Weights of a small masked spectrogram model.
Model: encoder arch vit, encoder layers 16.
Training: muon at rate 0.0044, batches of 384.
Rows from block 9 of the encoder, named by matrix and row number. Rows with one number belong to one neuron. Each number is 200 + 30 x the weight over its row's rms, rounded and kept within 0 to 999. All counts start at 0. After the name is the row's rms in percent of the matrix's.
# fc1: MLP up (encoder.blocks.9.mlp.fc1.weight, 640x160), inputs 0-79
# fc2: MLP down (encoder.blocks.9.mlp.fc2.weight, 160x640, transposed), outputs 0-79
fc1.438,097,145,224,210,169,213,127,194,136,206,160,169,245,200,159,264,277,241,198,216,178,236,203,210,240,198,142,186,186,178,177,211,161,231,255,244,223,199,187,195,203,232,245,204,208,219,198,238,209,166,214,148,150,219,203,172,181,166,202,203,179,192,122,184,202,221,186,206,189,257,177,175,193,228,258,201,227,221,202,187,190
fc1.439,078,176,174,205,222,187,181,209,140,170,215,173,210,226,218,192,176,224,230,228,175,148,143,219,165,252,160,180,178,189,167,190,174,186,226,263,183,228,186,214,186,177,180,211,261,189,217,129,196,212,196,249,165,265,225,209,233,180,211,216,238,203,184,200,227,220,186,151,181,171,196,197,201,231,201,170,230,194,215,206,218
fc1.440,126,228,223,216,243,204,236,182,237,220,199,171,195,175,235,164,225,231,174,195,146,160,205,197,213,181,173,236,220,170,207,183,195,168,212,155,244,240,172,180,195,194,211,220,193,168,167,220,188,219,146,232,173,201,237,219,179,168,251,168,164,202,169,231,187,189,187,170,184,221,173,213,255,192,210,147,223,192,205,216,240
fc1.441,089,184,176,167,240,242,211,203,169,215,229,235,213,108,188,174,222,278,218,238,177,183,168,210,193,188,167,246,184,194,196,206,194,167,176,216,216,192,236,224,204,198,215,211,218,163,263,177,223,178,178,193,172,268,178,215,191,196,193,171,191,215,189,211,221,204,262,174,225,170,194,166,233,249,178,238,218,216,213,140,207
fc1.442,103,179,143,207,226,229,171,268,195,215,218,225,209,229,147,169,198,167,165,150,191,198,223,281,204,211,179,200,180,211,194,213,120,149,194,172,218,217,202,231,198,171,221,184,194,184,269,233,154,241,203,242,241,212,244,189,205,205,172,231,209,183,240,207,175,231,225,199,231,212,198,229,245,183,171,203,213,267,223,143,243
fc1.443,098,193,244,193,212,205,140,180,199,249,213,230,185,239,162,197,213,176,176,171,220,176,160,175,199,221,201,178,207,161,221,236,249,221,233,174,169,204,181,217,232,244,199,248,172,210,256,216,177,206,193,109,231,201,202,146,149,166,196,206,175,192,188,113,201,209,160,168,223,255,222,130,209,216,248,239,204,216,199,275,192
fc1.444,085,198,196,221,185,217,210,254,210,193,204,143,255,209,168,188,213,208,195,188,191,194,215,211,195,158,198,158,204,210,232,195,193,242,240,210,172,180,160,164,195,163,211,114,220,212,210,250,155,187,196,205,166,221,216,167,209,214,182,171,230,178,198,256,258,176,176,175,217,161,180,220,220,206,193,173,155,192,149,212,187
fc1.445,085,192,219,242,218,171,163,165,200,207,200,220,209,237,213,213,212,183,202,243,200,239,201,224,187,188,171,197,213,201,186,193,177,176,185,213,180,139,189,159,168,203,177,272,158,168,221,199,215,173,199,277,226,208,157,233,211,195,191,215,234,203,214,263,152,252,213,229,109,175,201,217,190,234,199,179,151,149,220,131,184
fc1.446,116,200,156,166,184,176,221,175,176,172,223,157,202,182,225,163,178,234,209,212,206,235,148,183,208,203,183,199,171,213,226,226,183,191,182,178,243,145,245,258,189,221,216,168,229,169,131,179,148,193,191,193,186,211,225,202,171,183,199,212,177,151,159,182,206,175,188,139,190,173,170,199,211,177,201,191,222,235,232,154,174
fc1.447,081,228,214,179,200,252,161,153,216,230,178,207,226,198,178,132,240,141,193,170,156,229,183,228,229,177,210,200,230,178,132,199,233,219,181,181,183,207,198,170,208,207,212,167,244,243,170,229,190,179,211,191,174,179,160,198,192,245,188,243,236,187,206,221,196,203,169,206,182,250,144,173,208,205,166,205,196,227,183,166,230
fc1.448,117,230,178,226,189,211,155,205,285,236,181,233,215,225,228,205,220,177,245,199,143,213,233,246,238,175,266,191,217,207,176,217,237,200,250,169,189,147,205,198,190,187,180,218,207,179,166,185,279,139,208,221,153,156,214,186,182,207,184,199,185,215,219,250,173,226,167,233,182,225,184,167,189,135,171,202,243,184,198,170,198
fc1.449,105,198,146,196,216,160,122,122,224,203,197,181,169,206,178,213,167,199,257,182,270,227,162,177,195,187,207,243,205,229,163,221,190,125,211,203,192,173,189,213,181,166,207,230,195,189,245,203,224,236,259,221,135,210,257,214,216,222,181,232,160,181,207,201,229,207,179,218,197,160,204,217,212,221,171,221,179,206,156,234,180
fc1.450,097,192,192,214,225,205,114,190,240,130,219,183,187,216,228,222,193,196,204,216,184,178,198,175,231,182,213,207,187,241,200,155,159,224,214,173,207,200,197,219,188,187,156,209,162,167,196,183,229,153,227,181,240,193,192,241,161,146,232,172,227,229,147,206,181,221,215,180,218,218,176,147,198,235,247,236,154,262,173,236,173
fc1.451,109,204,199,190,238,227,212,199,243,149,237,154,224,223,243,201,280,231,184,249,186,199,233,178,191,154,214,209,191,237,198,179,198,193,190,267,234,239,224,216,213,187,177,225,231,129,152,177,221,215,221,204,149,203,176,221,213,170,143,199,165,200,213,182,210,245,218,250,117,192,147,206,132,197,210,201,189,249,200,207,175
fc1.452,113,176,187,231,224,196,162,217,240,228,185,254,230,207,235,189,159,184,177,198,261,216,226,156,166,243,204,207,173,205,244,144,205,176,176,172,178,213,179,226,164,195,206,205,185,201,217,212,193,253,261,173,180,207,225,190,179,181,204,198,216,200,182,179,172,253,228,218,166,195,193,181,179,203,209,257,111,262,220,218,223
fc1.453,096,232,199,193,156,184,218,230,201,224,175,158,229,198,249,154,199,256,193,207,192,117,177,180,200,195,215,216,231,160,199,185,181,253,192,203,171,216,223,193,181,214,200,185,198,136,187,153,179,165,210,212,219,227,239,210,151,222,174,249,189,172,193,186,199,157,196,168,139,204,162,217,224,210,208,201,236,172,219,194,148
fc1.454,112,207,145,284,163,255,192,212,235,187,176,217,206,195,169,186,214,223,174,176,248,224,241,224,182,194,240,192,228,143,210,199,150,189,180,211,211,188,227,181,191,223,187,191,169,169,160,179,179,195,203,182,248,186,231,184,210,171,162,166,241,186,198,182,290,188,180,200,148,203,213,205,194,223,183,216,195,230,201,196,176
fc1.455,088,158,243,211,220,198,179,219,214,212,161,179,202,255,186,188,149,236,216,201,132,206,185,194,209,155,200,218,213,241,216,178,170,199,202,265,230,227,168,196,184,179,219,215,211,238,254,174,224,230,151,251,241,230,203,222,207,210,178,160,207,178,241,193,247,204,144,224,228,230,193,175,193,197,220,223,227,211,206,223,213
fc1.456,088,194,151,166,202,149,215,159,216,163,227,207,268,162,198,203,224,194,139,164,130,254,189,228,195,183,193,219,179,160,186,179,195,175,173,202,180,240,223,201,192,188,174,151,234,213,162,172,207,186,223,195,222,180,172,153,199,164,160,190,181,119,224,197,196,208,178,212,190,169,185,234,171,181,179,178,180,238,187,215,201
fc1.457,104,221,166,160,199,209,160,195,271,190,231,204,251,175,212,171,209,238,215,199,160,136,193,174,265,153,169,208,261,183,276,222,241,230,136,161,195,193,201,181,274,179,177,218,253,215,159,187,196,203,202,173,217,215,159,151,206,159,183,201,238,185,186,154,204,238,192,208,186,209,191,188,190,217,186,221,180,185,190,211,225
fc1.458,105,215,193,223,215,183,190,209,235,194,256,180,201,228,262,210,223,208,186,241,254,229,263,169,220,182,207,202,202,201,227,220,186,236,190,197,212,232,146,176,184,198,183,235,204,162,160,179,210,183,239,271,202,172,253,210,237,197,217,220,176,238,182,192,188,212,221,221,159,175,223,166,219,185,201,252,178,199,179,235,231
fc1.459,099,225,175,258,206,243,189,252,189,201,139,167,216,241,202,174,169,189,194,180,201,163,192,288,185,201,211,187,181,159,246,195,167,254,199,198,174,151,225,214,163,207,231,201,247,191,191,222,238,224,179,238,164,186,273,217,232,191,237,254,202,210,175,206,249,191,195,213,163,221,145,208,217,145,209,187,245,189,208,168,206
fc1.460,084,177,181,205,175,218,156,221,229,209,220,158,171,210,158,228,196,194,213,208,157,229,238,231,155,231,194,186,144,242,197,244,239,170,215,173,170,178,270,223,163,207,240,195,220,225,193,218,161,210,217,186,240,204,148,258,242,184,181,230,192,183,201,220,147,151,228,265,225,213,222,189,142,248,184,197,208,219,210,221,249
fc1.461,081,135,214,216,243,205,168,185,162,195,190,230,193,215,228,189,157,189,217,161,157,178,189,166,166,175,197,176,210,209,225,182,211,189,186,174,193,232,159,177,180,218,224,238,207,218,208,191,224,194,215,190,219,156,229,175,178,215,172,257,201,229,172,198,244,199,206,138,187,193,208,174,231,302,215,247,184,215,162,193,229
fc1.462,092,207,257,168,218,166,185,211,214,179,213,227,267,166,212,160,166,183,178,161,181,169,199,146,157,236,221,201,216,251,226,243,223,189,233,209,176,232,145,197,193,249,236,266,162,183,161,187,199,209,171,247,221,204,208,181,183,188,199,216,202,187,176,226,197,223,179,215,162,197,196,203,207,198,194,199,157,169,128,261,235
fc1.463,109,188,248,214,189,181,227,188,211,159,181,248,232,259,205,130,187,183,200,204,210,174,224,228,188,205,214,168,177,227,175,220,195,218,195,160,199,189,190,165,237,205,162,143,213,179,217,242,175,241,231,214,187,171,238,152,205,207,240,195,253,276,144,249,254,196,226,196,187,212,192,191,203,162,176,198,167,167,181,192,175
fc1.464,108,138,208,222,203,164,208,206,200,194,244,304,167,190,190,200,173,274,207,153,151,119,185,207,223,161,200,227,205,185,213,217,197,150,202,179,222,210,173,224,166,226,151,225,234,132,161,202,190,207,185,208,214,197,223,190,171,211,194,253,228,222,177,215,171,256,171,222,216,226,200,147,228,207,206,163,176,206,170,223,221
fc1.465,093,163,264,210,181,232,227,186,176,208,188,204,193,228,215,231,232,245,243,248,221,164,189,250,244,204,192,216,222,148,177,189,225,207,187,185,187,213,194,192,246,195,174,165,202,153,236,204,147,194,217,176,158,231,179,198,233,226,207,168,195,162,232,179,205,228,253,167,143,205,244,213,218,148,201,205,192,197,157,235,255
fc1.466,090,189,247,229,249,184,198,199,181,197,180,234,208,251,203,134,197,233,139,169,212,246,205,258,132,181,209,166,222,156,216,218,238,165,171,133,171,162,202,192,231,240,233,172,211,250,241,180,246,193,212,233,201,178,183,194,222,172,199,161,190,200,200,211,230,202,195,155,180,205,157,262,196,185,197,122,224,186,187,214,186
fc1.467,116,226,185,191,216,194,175,152,192,231,194,207,220,197,186,182,191,177,220,164,211,231,153,139,228,219,155,209,149,206,208,144,148,187,157,282,214,198,180,235,193,212,227,237,151,187,205,183,182,163,201,168,204,183,176,247,159,196,220,211,169,147,148,240,223,188,186,174,158,226,193,246,296,212,165,183,179,195,191,175,197
fc1.468,104,186,205,204,163,190,233,197,218,155,184,209,214,217,219,198,226,235,171,200,171,196,200,176,207,178,181,251,249,202,197,183,218,207,204,246,184,248,142,217,246,141,191,202,235,227,273,170,169,133,204,237,228,188,190,211,196,231,158,154,240,195,199,172,191,202,210,156,234,204,229,186,249,255,159,200,175,228,235,188,232
fc1.469,091,248,212,156,218,159,220,221,253,198,201,205,191,162,190,170,216,241,215,236,176,160,176,170,206,218,132,222,178,182,167,240,187,196,190,172,125,224,182,195,185,206,203,206,177,188,180,191,186,237,209,196,264,162,204,234,194,146,176,206,194,198,176,177,177,234,190,146,224,190,174,197,188,139,177,189,257,296,227,216,209
fc1.470,099,236,182,230,181,198,196,213,196,183,183,177,221,185,197,190,243,216,214,165,178,240,151,216,166,173,161,254,236,202,239,221,251,160,163,223,266,224,204,167,171,213,214,216,204,181,172,192,239,195,248,181,213,196,208,147,248,190,226,193,211,223,210,157,203,194,187,241,172,175,172,192,211,195,189,205,192,185,194,236,176
fc1.471,106,209,269,241,209,249,210,157,174,233,203,231,232,173,223,187,231,223,183,222,183,188,135,207,140,255,154,204,201,229,193,179,144,222,186,177,179,201,213,180,221,185,217,218,192,226,159,169,208,231,182,229,200,174,176,227,203,180,155,206,166,216,180,183,189,198,219,172,204,235,180,159,198,217,156,183,194,252,247,156,226
fc1.472,098,156,184,159,240,208,141,139,236,185,193,198,177,184,186,228,148,220,199,195,305,150,207,170,224,217,195,232,226,179,183,258,170,154,180,182,251,195,163,187,142,151,283,236,206,182,219,132,188,243,143,161,212,218,217,206,209,162,187,202,206,218,193,193,219,194,198,163,209,180,239,189,223,199,202,177,181,197,200,216,223
fc1.473,082,213,251,241,201,257,167,222,197,243,155,204,189,146,188,152,205,231,160,205,203,190,159,239,178,174,226,231,188,204,191,170,199,183,199,178,176,232,188,240,179,191,173,172,178,213,190,225,206,149,236,159,238,225,247,180,198,162,238,193,207,170,209,154,188,174,179,162,145,194,196,194,217,231,271,192,202,219,233,249,179
fc1.474,092,214,178,163,200,210,190,175,194,199,220,231,175,178,201,218,203,266,253,219,189,209,187,211,151,226,209,208,182,195,152,169,211,209,159,171,233,137,232,202,213,175,205,239,229,173,163,218,207,196,197,182,229,207,233,233,174,178,240,238,152,187,263,189,165,182,177,191,180,169,171,260,216,189,233,222,174,218,214,225,219
fc1.475,109,226,150,188,159,220,200,255,221,150,178,247,210,258,170,245,189,212,204,152,220,177,235,238,200,209,171,232,137,193,198,220,181,131,169,206,205,148,231,176,174,240,169,243,188,171,181,212,218,231,233,225,278,170,151,177,207,223,205,273,201,142,160,163,227,240,227,193,197,198,163,181,208,183,193,203,138,218,190,187,158
fc1.476,096,188,220,198,121,206,217,208,199,216,174,173,199,177,193,210,165,205,170,191,181,192,183,171,206,179,227,199,206,168,150,278,191,231,170,222,236,175,178,190,179,243,195,220,238,221,194,149,170,167,195,149,199,216,214,184,181,189,230,186,191,223,182,200,203,224,118,225,237,190,196,207,240,198,209,208,233,235,255,217,204
fc1.477,106,114,227,216,207,214,212,207,194,177,204,189,169,194,191,224,230,209,208,159,205,189,184,237,253,211,229,191,187,158,169,228,213,175,161,195,191,251,197,201,253,188,177,199,233,246,194,218,153,255,161,187,193,212,225,241,229,171,184,183,177,157,164,190,188,218,218,168,209,209,223,164,164,288,221,174,238,180,189,200,158
fc1.478,144,200,239,206,207,189,177,183,248,273,195,236,217,244,209,222,180,211,213,186,188,179,257,212,193,220,195,210,228,216,168,197,164,160,246,241,188,196,205,215,207,200,227,200,164,173,197,224,165,215,200,258,231,179,166,236,223,158,168,203,194,187,219,294,242,223,224,222,221,167,221,152,242,221,229,200,241,186,238,224,150
fc1.479,102,212,193,240,231,198,185,178,173,165,166,176,149,218,199,200,154,202,198,233,179,207,207,210,178,196,215,172,251,192,209,221,223,196,204,231,204,228,239,238,240,194,246,251,211,231,205,273,182,160,224,184,240,231,194,240,207,192,244,212,260,192,210,231,187,185,202,220,217,234,193,165,241,226,193,192,201,192,188,238,174
fc1.480,076,194,193,199,207,171,161,201,121,225,187,224,199,131,189,168,184,202,172,230,173,191,236,168,202,188,247,242,198,204,175,145,205,154,219,243,174,191,172,277,159,242,199,185,183,201,177,173,229,227,205,198,198,175,192,200,211,214,229,196,154,207,171,213,221,236,208,199,177,239,156,219,235,221,172,240,228,192,190,208,261
fc2.438,104,158,243,227,175,194,162,235,189,203,184,237,193,157,172,193,291,223,221,247,263,175,179,247,214,222,155,201,208,177,139,199,165,276,169,201,220,138,192,145,159,219,193,141,159,220,228,217,205,199,203,176,164,168,175,199,216,146,245,221,201,183,171,217,200,147,231,207,219,186,208,209,180,191,243,166,235,175,244,201,227
fc2.439,087,263,260,212,168,211,213,107,253,196,181,225,209,149,224,227,184,202,187,247,231,241,251,196,251,200,142,217,206,146,170,164,198,183,170,219,189,164,228,220,212,221,205,196,191,216,216,154,191,192,205,168,223,176,197,173,221,215,176,153,190,168,178,183,201,226,218,185,190,217,196,201,197,163,151,238,183,203,168,185,168
fc2.440,114,163,175,188,218,170,191,168,190,201,192,193,208,197,183,247,206,231,191,258,202,241,181,235,157,197,193,215,227,240,165,197,267,174,198,186,185,186,196,247,185,182,139,200,249,221,216,241,198,212,226,213,161,189,205,212,231,198,153,229,168,178,211,208,228,179,176,215,188,244,104,176,209,210,186,199,242,219,202,252,228
fc2.441,097,235,272,154,201,224,242,211,192,218,150,107,145,177,165,176,172,201,186,208,203,216,174,208,178,201,238,202,178,205,183,162,203,220,184,212,158,172,160,193,251,188,223,245,199,226,220,207,246,212,235,209,210,229,221,179,245,252,216,239,244,164,211,166,194,170,185,244,138,177,183,251,194,200,178,201,215,177,190,194,166
fc2.442,103,236,213,262,176,149,197,213,134,175,178,194,222,258,267,178,190,197,199,153,232,232,218,193,167,207,162,160,196,211,204,178,238,244,169,217,154,183,191,195,223,187,191,195,181,225,187,194,195,207,181,214,218,210,221,193,217,188,213,145,219,257,179,211,236,204,223,265,177,155,207,209,159,207,246,212,202,199,168,256,201
fc2.443,100,218,215,219,241,217,140,177,188,267,202,218,168,224,204,134,171,180,168,184,205,206,203,206,188,183,235,219,237,223,210,202,216,156,224,194,204,214,150,219,181,194,201,179,270,227,182,235,209,233,162,181,249,148,207,213,177,251,194,220,175,232,181,167,221,227,170,226,173,249,220,241,168,213,176,162,212,265,222,192,212
fc2.444,089,252,212,165,199,201,168,183,178,199,204,253,167,199,211,273,168,226,260,223,182,208,187,192,187,219,195,212,186,171,182,183,209,210,192,231,196,176,167,216,246,204,183,189,204,176,199,184,199,213,161,114,244,216,222,210,217,235,189,141,213,210,185,224,169,281,253,163,155,232,171,140,210,192,230,233,186,205,218,196,146
fc2.445,087,258,196,183,197,221,188,197,182,206,204,186,248,109,164,196,236,182,168,186,207,222,137,176,172,219,252,260,186,230,254,215,158,197,215,226,187,264,210,224,198,193,217,161,140,189,202,194,130,214,170,126,187,218,227,258,194,163,224,185,171,192,216,219,245,185,151,148,209,204,196,203,149,191,253,179,252,207,244,230,178
fc2.446,119,194,200,222,192,200,221,166,212,206,149,224,236,232,174,204,224,168,155,197,199,228,198,231,205,182,181,187,159,127,170,134,225,237,218,221,174,223,176,176,218,190,204,199,219,241,271,242,187,213,195,232,197,186,161,282,276,211,210,185,226,150,202,192,182,190,179,177,175,193,234,196,227,183,191,188,156,183,196,188,182
fc2.447,082,202,208,221,191,185,240,195,212,220,123,203,147,200,191,262,163,173,199,189,195,244,180,261,207,166,226,195,154,181,255,144,164,199,196,230,228,170,217,218,235,194,186,262,239,162,194,192,200,175,235,242,196,189,172,194,250,275,194,237,236,226,246,169,209,196,204,251,224,188,215,251,180,150,199,229,193,176,184,195,200
fc2.448,110,218,172,170,197,208,199,197,179,189,156,168,203,185,199,254,208,209,221,184,206,203,113,196,257,196,205,128,219,188,219,135,173,194,249,170,180,223,190,252,188,156,194,191,212,247,227,206,155,221,210,166,190,224,194,213,232,192,206,213,228,205,223,206,211,185,151,205,223,183,240,169,236,189,213,214,262,174,249,193,238
fc2.449,099,177,248,179,226,171,231,212,176,203,192,173,193,145,222,212,208,251,190,225,206,196,201,264,194,243,222,214,162,216,203,266,175,275,191,196,165,220,183,196,204,164,191,217,205,204,211,218,215,225,168,194,169,224,201,181,216,223,152,227,234,225,229,177,217,214,252,195,156,163,149,231,154,137,152,251,238,208,188,187,189
fc2.450,107,187,185,215,240,195,192,217,111,214,180,175,255,210,151,191,263,183,222,218,180,222,199,216,180,154,231,186,166,189,202,197,140,212,148,189,216,266,245,217,245,220,210,161,209,206,194,215,205,158,259,205,193,197,182,213,198,191,252,181,215,139,189,166,214,187,174,202,189,199,174,229,173,163,226,246,236,212,228,221,202
fc2.451,114,201,224,134,225,212,173,197,187,205,175,185,142,227,243,187,135,222,189,169,187,188,162,203,185,203,206,231,215,218,191,235,242,169,194,202,168,189,198,222,188,161,169,226,203,140,243,178,209,228,185,172,205,221,257,209,227,251,124,245,202,191,203,170,166,252,165,194,204,212,175,213,167,210,188,205,170,229,191,225,240
fc2.452,103,184,227,182,218,241,151,171,211,197,191,169,179,200,202,247,226,212,240,146,167,193,222,183,227,210,149,209,191,210,183,198,222,155,210,211,170,256,193,230,214,192,234,161,159,177,201,128,211,193,188,135,219,248,201,147,273,236,190,157,182,162,241,228,199,168,197,228,177,223,210,229,197,175,142,199,234,193,190,179,219
fc2.453,097,141,177,231,144,203,175,168,199,161,211,259,172,234,189,223,164,194,256,187,194,234,252,236,200,229,217,185,208,242,245,190,223,207,213,199,162,192,231,217,216,203,179,261,256,197,206,211,218,269,199,191,199,181,152,158,163,176,230,201,194,251,194,179,189,219,233,216,198,231,196,205,135,213,190,224,164,205,172,229,221
fc2.454,101,179,176,167,188,248,203,242,207,196,179,174,164,217,203,243,240,157,246,242,160,180,201,158,236,138,180,200,193,182,227,175,151,243,189,242,185,207,229,134,205,224,156,220,193,201,211,225,185,224,226,203,215,212,203,173,222,206,216,232,199,138,227,234,209,130,226,242,196,174,242,181,211,156,162,157,184,173,214,212,179
fc2.455,087,196,166,194,205,255,265,217,211,251,234,200,226,140,207,169,218,228,240,220,223,180,197,199,208,235,152,182,143,214,219,233,200,206,184,196,207,241,219,199,213,207,188,164,226,223,174,206,228,227,201,155,194,230,156,149,195,169,180,213,141,238,173,194,219,195,156,215,176,184,185,249,222,235,216,219,211,186,271,162,176
fc2.456,095,162,267,205,241,216,144,238,230,192,164,175,149,146,223,177,198,219,225,206,209,157,190,225,215,203,184,189,211,234,224,244,212,160,177,199,233,219,163,212,163,191,196,227,152,156,159,206,195,162,180,189,198,157,213,208,226,231,204,204,199,246,228,171,206,208,191,233,200,237,234,204,243,243,164,205,191,159,186,244,242
fc2.457,101,238,237,208,196,164,182,170,144,249,273,236,172,202,234,247,204,233,218,224,206,222,125,192,172,193,209,153,202,186,190,184,202,182,223,195,216,224,217,136,201,168,235,198,178,245,217,230,195,206,179,187,218,211,227,227,178,174,160,213,196,221,148,214,148,145,177,212,214,219,164,171,177,229,150,193,253,193,235,203,219
fc2.458,100,251,211,173,201,192,165,179,223,181,196,160,206,200,175,267,232,217,208,130,160,239,166,165,165,188,218,217,174,202,167,199,187,169,196,226,188,191,222,203,170,215,212,251,197,193,242,257,197,234,193,106,162,226,221,237,177,250,175,204,199,168,238,177,210,225,273,203,197,233,147,225,210,199,165,201,235,227,241,193,196
fc2.459,103,186,207,152,171,201,233,145,229,186,229,245,210,197,240,229,191,139,218,196,193,196,215,150,274,228,172,212,189,199,171,252,240,164,300,219,219,225,148,211,198,191,170,185,226,175,261,234,175,186,202,236,229,140,189,234,199,206,190,185,205,249,175,206,185,192,182,229,223,171,170,193,187,236,240,182,147,181,179,167,249
fc2.460,085,226,235,208,202,248,199,197,237,199,123,141,204,158,223,199,225,203,120,180,257,187,210,185,202,141,227,159,190,200,195,209,203,176,205,195,164,271,162,257,156,205,191,178,141,189,199,161,193,200,165,197,206,222,227,186,216,216,186,219,170,223,206,179,177,216,170,225,222,241,230,276,191,171,181,197,217,203,196,246,193
fc2.461,081,189,212,217,188,159,225,160,198,198,172,189,154,158,192,263,217,204,182,186,212,257,170,234,170,220,277,239,190,192,159,191,209,201,243,223,178,251,217,202,216,214,188,180,224,185,176,188,173,214,204,151,191,265,188,241,247,210,201,209,162,174,229,159,147,189,203,251,201,272,194,202,218,148,211,162,209,184,229,235,160
fc2.462,093,266,215,236,184,236,188,167,257,209,176,207,178,187,208,267,234,169,216,248,209,218,223,167,176,187,208,192,190,217,237,177,186,198,208,231,211,210,213,166,194,135,232,204,141,174,199,217,170,177,207,138,159,167,252,218,152,183,180,208,181,208,182,208,193,183,191,236,225,181,195,254,182,259,235,212,213,168,241,209,217
fc2.463,109,195,233,199,243,234,222,164,193,231,227,196,192,149,193,213,173,160,147,192,191,140,174,208,181,177,261,165,204,190,161,194,145,151,219,233,252,193,248,268,184,197,195,207,223,178,137,198,155,207,216,190,188,181,200,132,209,156,170,212,209,234,208,229,161,169,169,224,202,209,194,181,200,180,183,159,231,247,175,203,202
fc2.464,095,194,209,187,187,224,250,256,211,144,176,130,205,230,137,242,209,197,242,246,239,170,230,202,213,218,229,196,225,198,211,223,208,229,180,199,143,205,197,165,206,214,211,187,220,196,235,182,214,201,219,178,169,263,190,240,212,192,229,150,201,154,186,263,194,107,166,207,144,188,186,230,162,200,184,165,253,194,191,164,217
fc2.465,084,155,196,203,207,172,213,223,213,213,227,184,217,174,238,243,178,208,146,172,131,209,182,158,192,172,228,206,217,233,243,176,177,263,250,262,200,177,202,239,204,197,208,186,187,222,188,168,174,164,189,194,224,238,206,176,202,225,138,201,215,202,192,245,181,215,188,204,227,167,191,245,200,220,207,165,209,212,204,247,160
fc2.466,091,213,214,167,215,252,154,162,210,167,212,229,215,196,247,240,106,219,223,193,131,162,183,179,210,169,198,204,192,203,167,259,184,209,187,196,248,212,199,219,264,175,212,241,253,125,172,212,166,160,221,230,191,212,284,134,190,197,238,211,248,162,183,185,182,209,191,198,205,200,186,171,259,186,182,235,188,205,190,210,222
fc2.467,104,213,151,206,191,205,198,172,203,187,200,179,170,230,175,183,225,272,200,207,201,188,225,264,204,189,177,173,170,230,174,187,209,194,211,100,181,205,232,176,190,203,191,123,192,206,217,196,246,215,245,216,177,163,157,197,216,174,181,189,207,253,252,229,180,218,240,221,240,193,185,189,224,161,196,249,219,197,159,206,246
fc2.468,095,230,150,195,210,194,194,252,173,207,183,186,165,213,170,223,212,162,260,173,225,170,198,266,149,191,214,171,177,149,189,166,176,215,230,177,214,205,231,184,179,205,152,199,231,121,190,227,210,197,198,204,215,245,226,196,215,195,191,280,210,134,236,195,176,185,169,191,138,199,192,223,230,108,179,183,224,216,213,242,201
fc2.469,094,205,179,193,175,175,184,166,183,168,216,205,223,239,219,210,163,201,185,173,181,203,199,246,159,210,250,178,205,193,234,199,223,196,206,244,248,226,242,191,245,194,237,197,173,209,242,142,230,207,205,226,205,220,211,193,239,237,142,173,210,187,71,184,240,198,196,201,176,202,180,185,215,209,152,143,161,204,177,210,174
fc2.470,122,215,162,180,146,198,212,234,229,215,211,213,197,181,254,177,172,238,166,214,184,255,185,243,205,213,240,233,187,196,216,208,131,218,166,301,226,225,157,198,188,178,175,226,192,105,167,203,206,140,183,177,201,157,196,198,194,230,243,205,145,195,229,217,189,152,174,249,209,169,210,175,195,226,205,201,132,214,201,163,216
fc2.471,113,148,191,138,171,212,187,207,265,217,247,186,204,203,175,175,207,207,224,199,240,184,228,230,200,197,178,265,170,216,238,217,232,164,180,214,162,225,207,180,211,190,200,149,246,152,232,166,207,211,176,202,182,223,206,121,199,186,162,183,226,209,243,223,273,185,177,215,191,187,229,161,119,226,219,190,160,213,157,163,230
fc2.472,091,182,244,170,171,169,187,189,205,190,194,160,172,255,212,138,211,242,241,201,182,205,212,227,222,171,224,185,235,203,173,173,167,187,147,251,127,242,182,206,187,225,144,219,251,234,194,192,245,173,248,237,191,225,233,187,189,270,156,252,191,179,214,156,195,199,170,195,209,202,191,203,130,163,219,189,192,221,221,198,190
fc2.473,080,192,185,182,210,172,186,173,162,179,198,221,234,189,256,182,170,228,158,205,258,179,203,225,163,227,220,236,214,185,221,237,204,173,187,165,223,190,218,201,190,136,218,143,213,199,240,205,188,242,172,152,150,217,234,213,225,228,169,213,167,263,220,183,187,272,197,184,199,255,183,230,132,206,224,233,144,284,243,264,206
fc2.474,094,138,174,197,197,174,168,180,206,172,239,230,249,181,188,187,187,198,199,166,203,228,135,195,224,169,157,170,245,200,240,232,187,192,177,233,185,213,191,221,186,243,239,240,228,171,179,168,208,213,218,227,214,169,183,220,205,145,217,161,172,255,187,265,168,211,183,224,249,239,151,146,192,204,214,188,211,264,168,154,247
fc2.475,104,207,173,181,228,223,189,183,199,211,218,217,187,164,208,212,215,184,188,238,158,131,141,150,230,224,209,237,252,207,234,240,210,171,222,211,194,226,151,239,167,210,214,183,195,261,196,199,197,196,219,194,237,172,226,265,233,181,230,147,181,181,166,216,222,151,219,201,235,186,230,199,191,193,247,126,193,181,190,212,173
fc2.476,086,195,194,217,177,184,161,196,226,200,209,173,233,199,148,179,176,214,241,231,190,194,212,186,224,245,207,142,217,179,98,202,215,184,254,140,232,192,167,189,220,214,182,185,217,169,181,139,209,212,210,169,207,226,195,205,195,193,182,256,223,204,152,162,212,238,210,212,243,217,180,189,269,181,259,238,206,163,215,230,200
fc2.477,108,204,227,204,258,188,197,213,223,210,233,191,169,214,198,207,148,179,212,124,229,217,184,194,242,213,241,197,150,183,153,192,205,226,232,233,231,234,182,221,222,136,139,231,174,213,214,191,161,166,219,219,195,196,225,233,222,156,183,213,187,162,123,247,159,226,265,177,225,177,252,170,176,223,228,175,275,223,185,219,164
fc2.478,133,182,241,220,190,143,245,212,137,259,222,183,197,241,156,180,150,227,225,208,153,220,202,187,201,174,220,213,208,181,160,188,197,154,221,189,196,254,234,205,287,223,196,135,191,245,221,235,200,232,209,253,228,205,207,204,207,284,169,216,164,182,173,174,207,219,189,220,211,202,155,172,206,166,218,224,239,184,164,217,194
fc2.479,095,205,248,218,215,223,176,247,240,204,254,229,176,185,202,242,225,211,185,225,133,198,209,222,175,206,145,207,237,191,195,224,169,211,196,217,207,205,241,201,201,185,161,219,195,196,188,156,191,180,216,218,170,223,163,158,228,225,168,183,140,150,220,230,227,183,205,170,147,198,206,191,168,145,195,249,210,233,214,260,212
fc2.480,089,175,197,170,191,202,156,189,244,233,204,212,253,164,241,241,216,256,235,203,175,134,219,242,271,203,222,225,241,157,214,226,192,204,199,146,221,176,243,156,216,197,196,250,218,223,194,179,174,203,192,163,252,180,198,175,218,239,198,189,226,202,155,256,221,187,209,159,186,198,230,176,202,176,175,211,179,215,170,166,176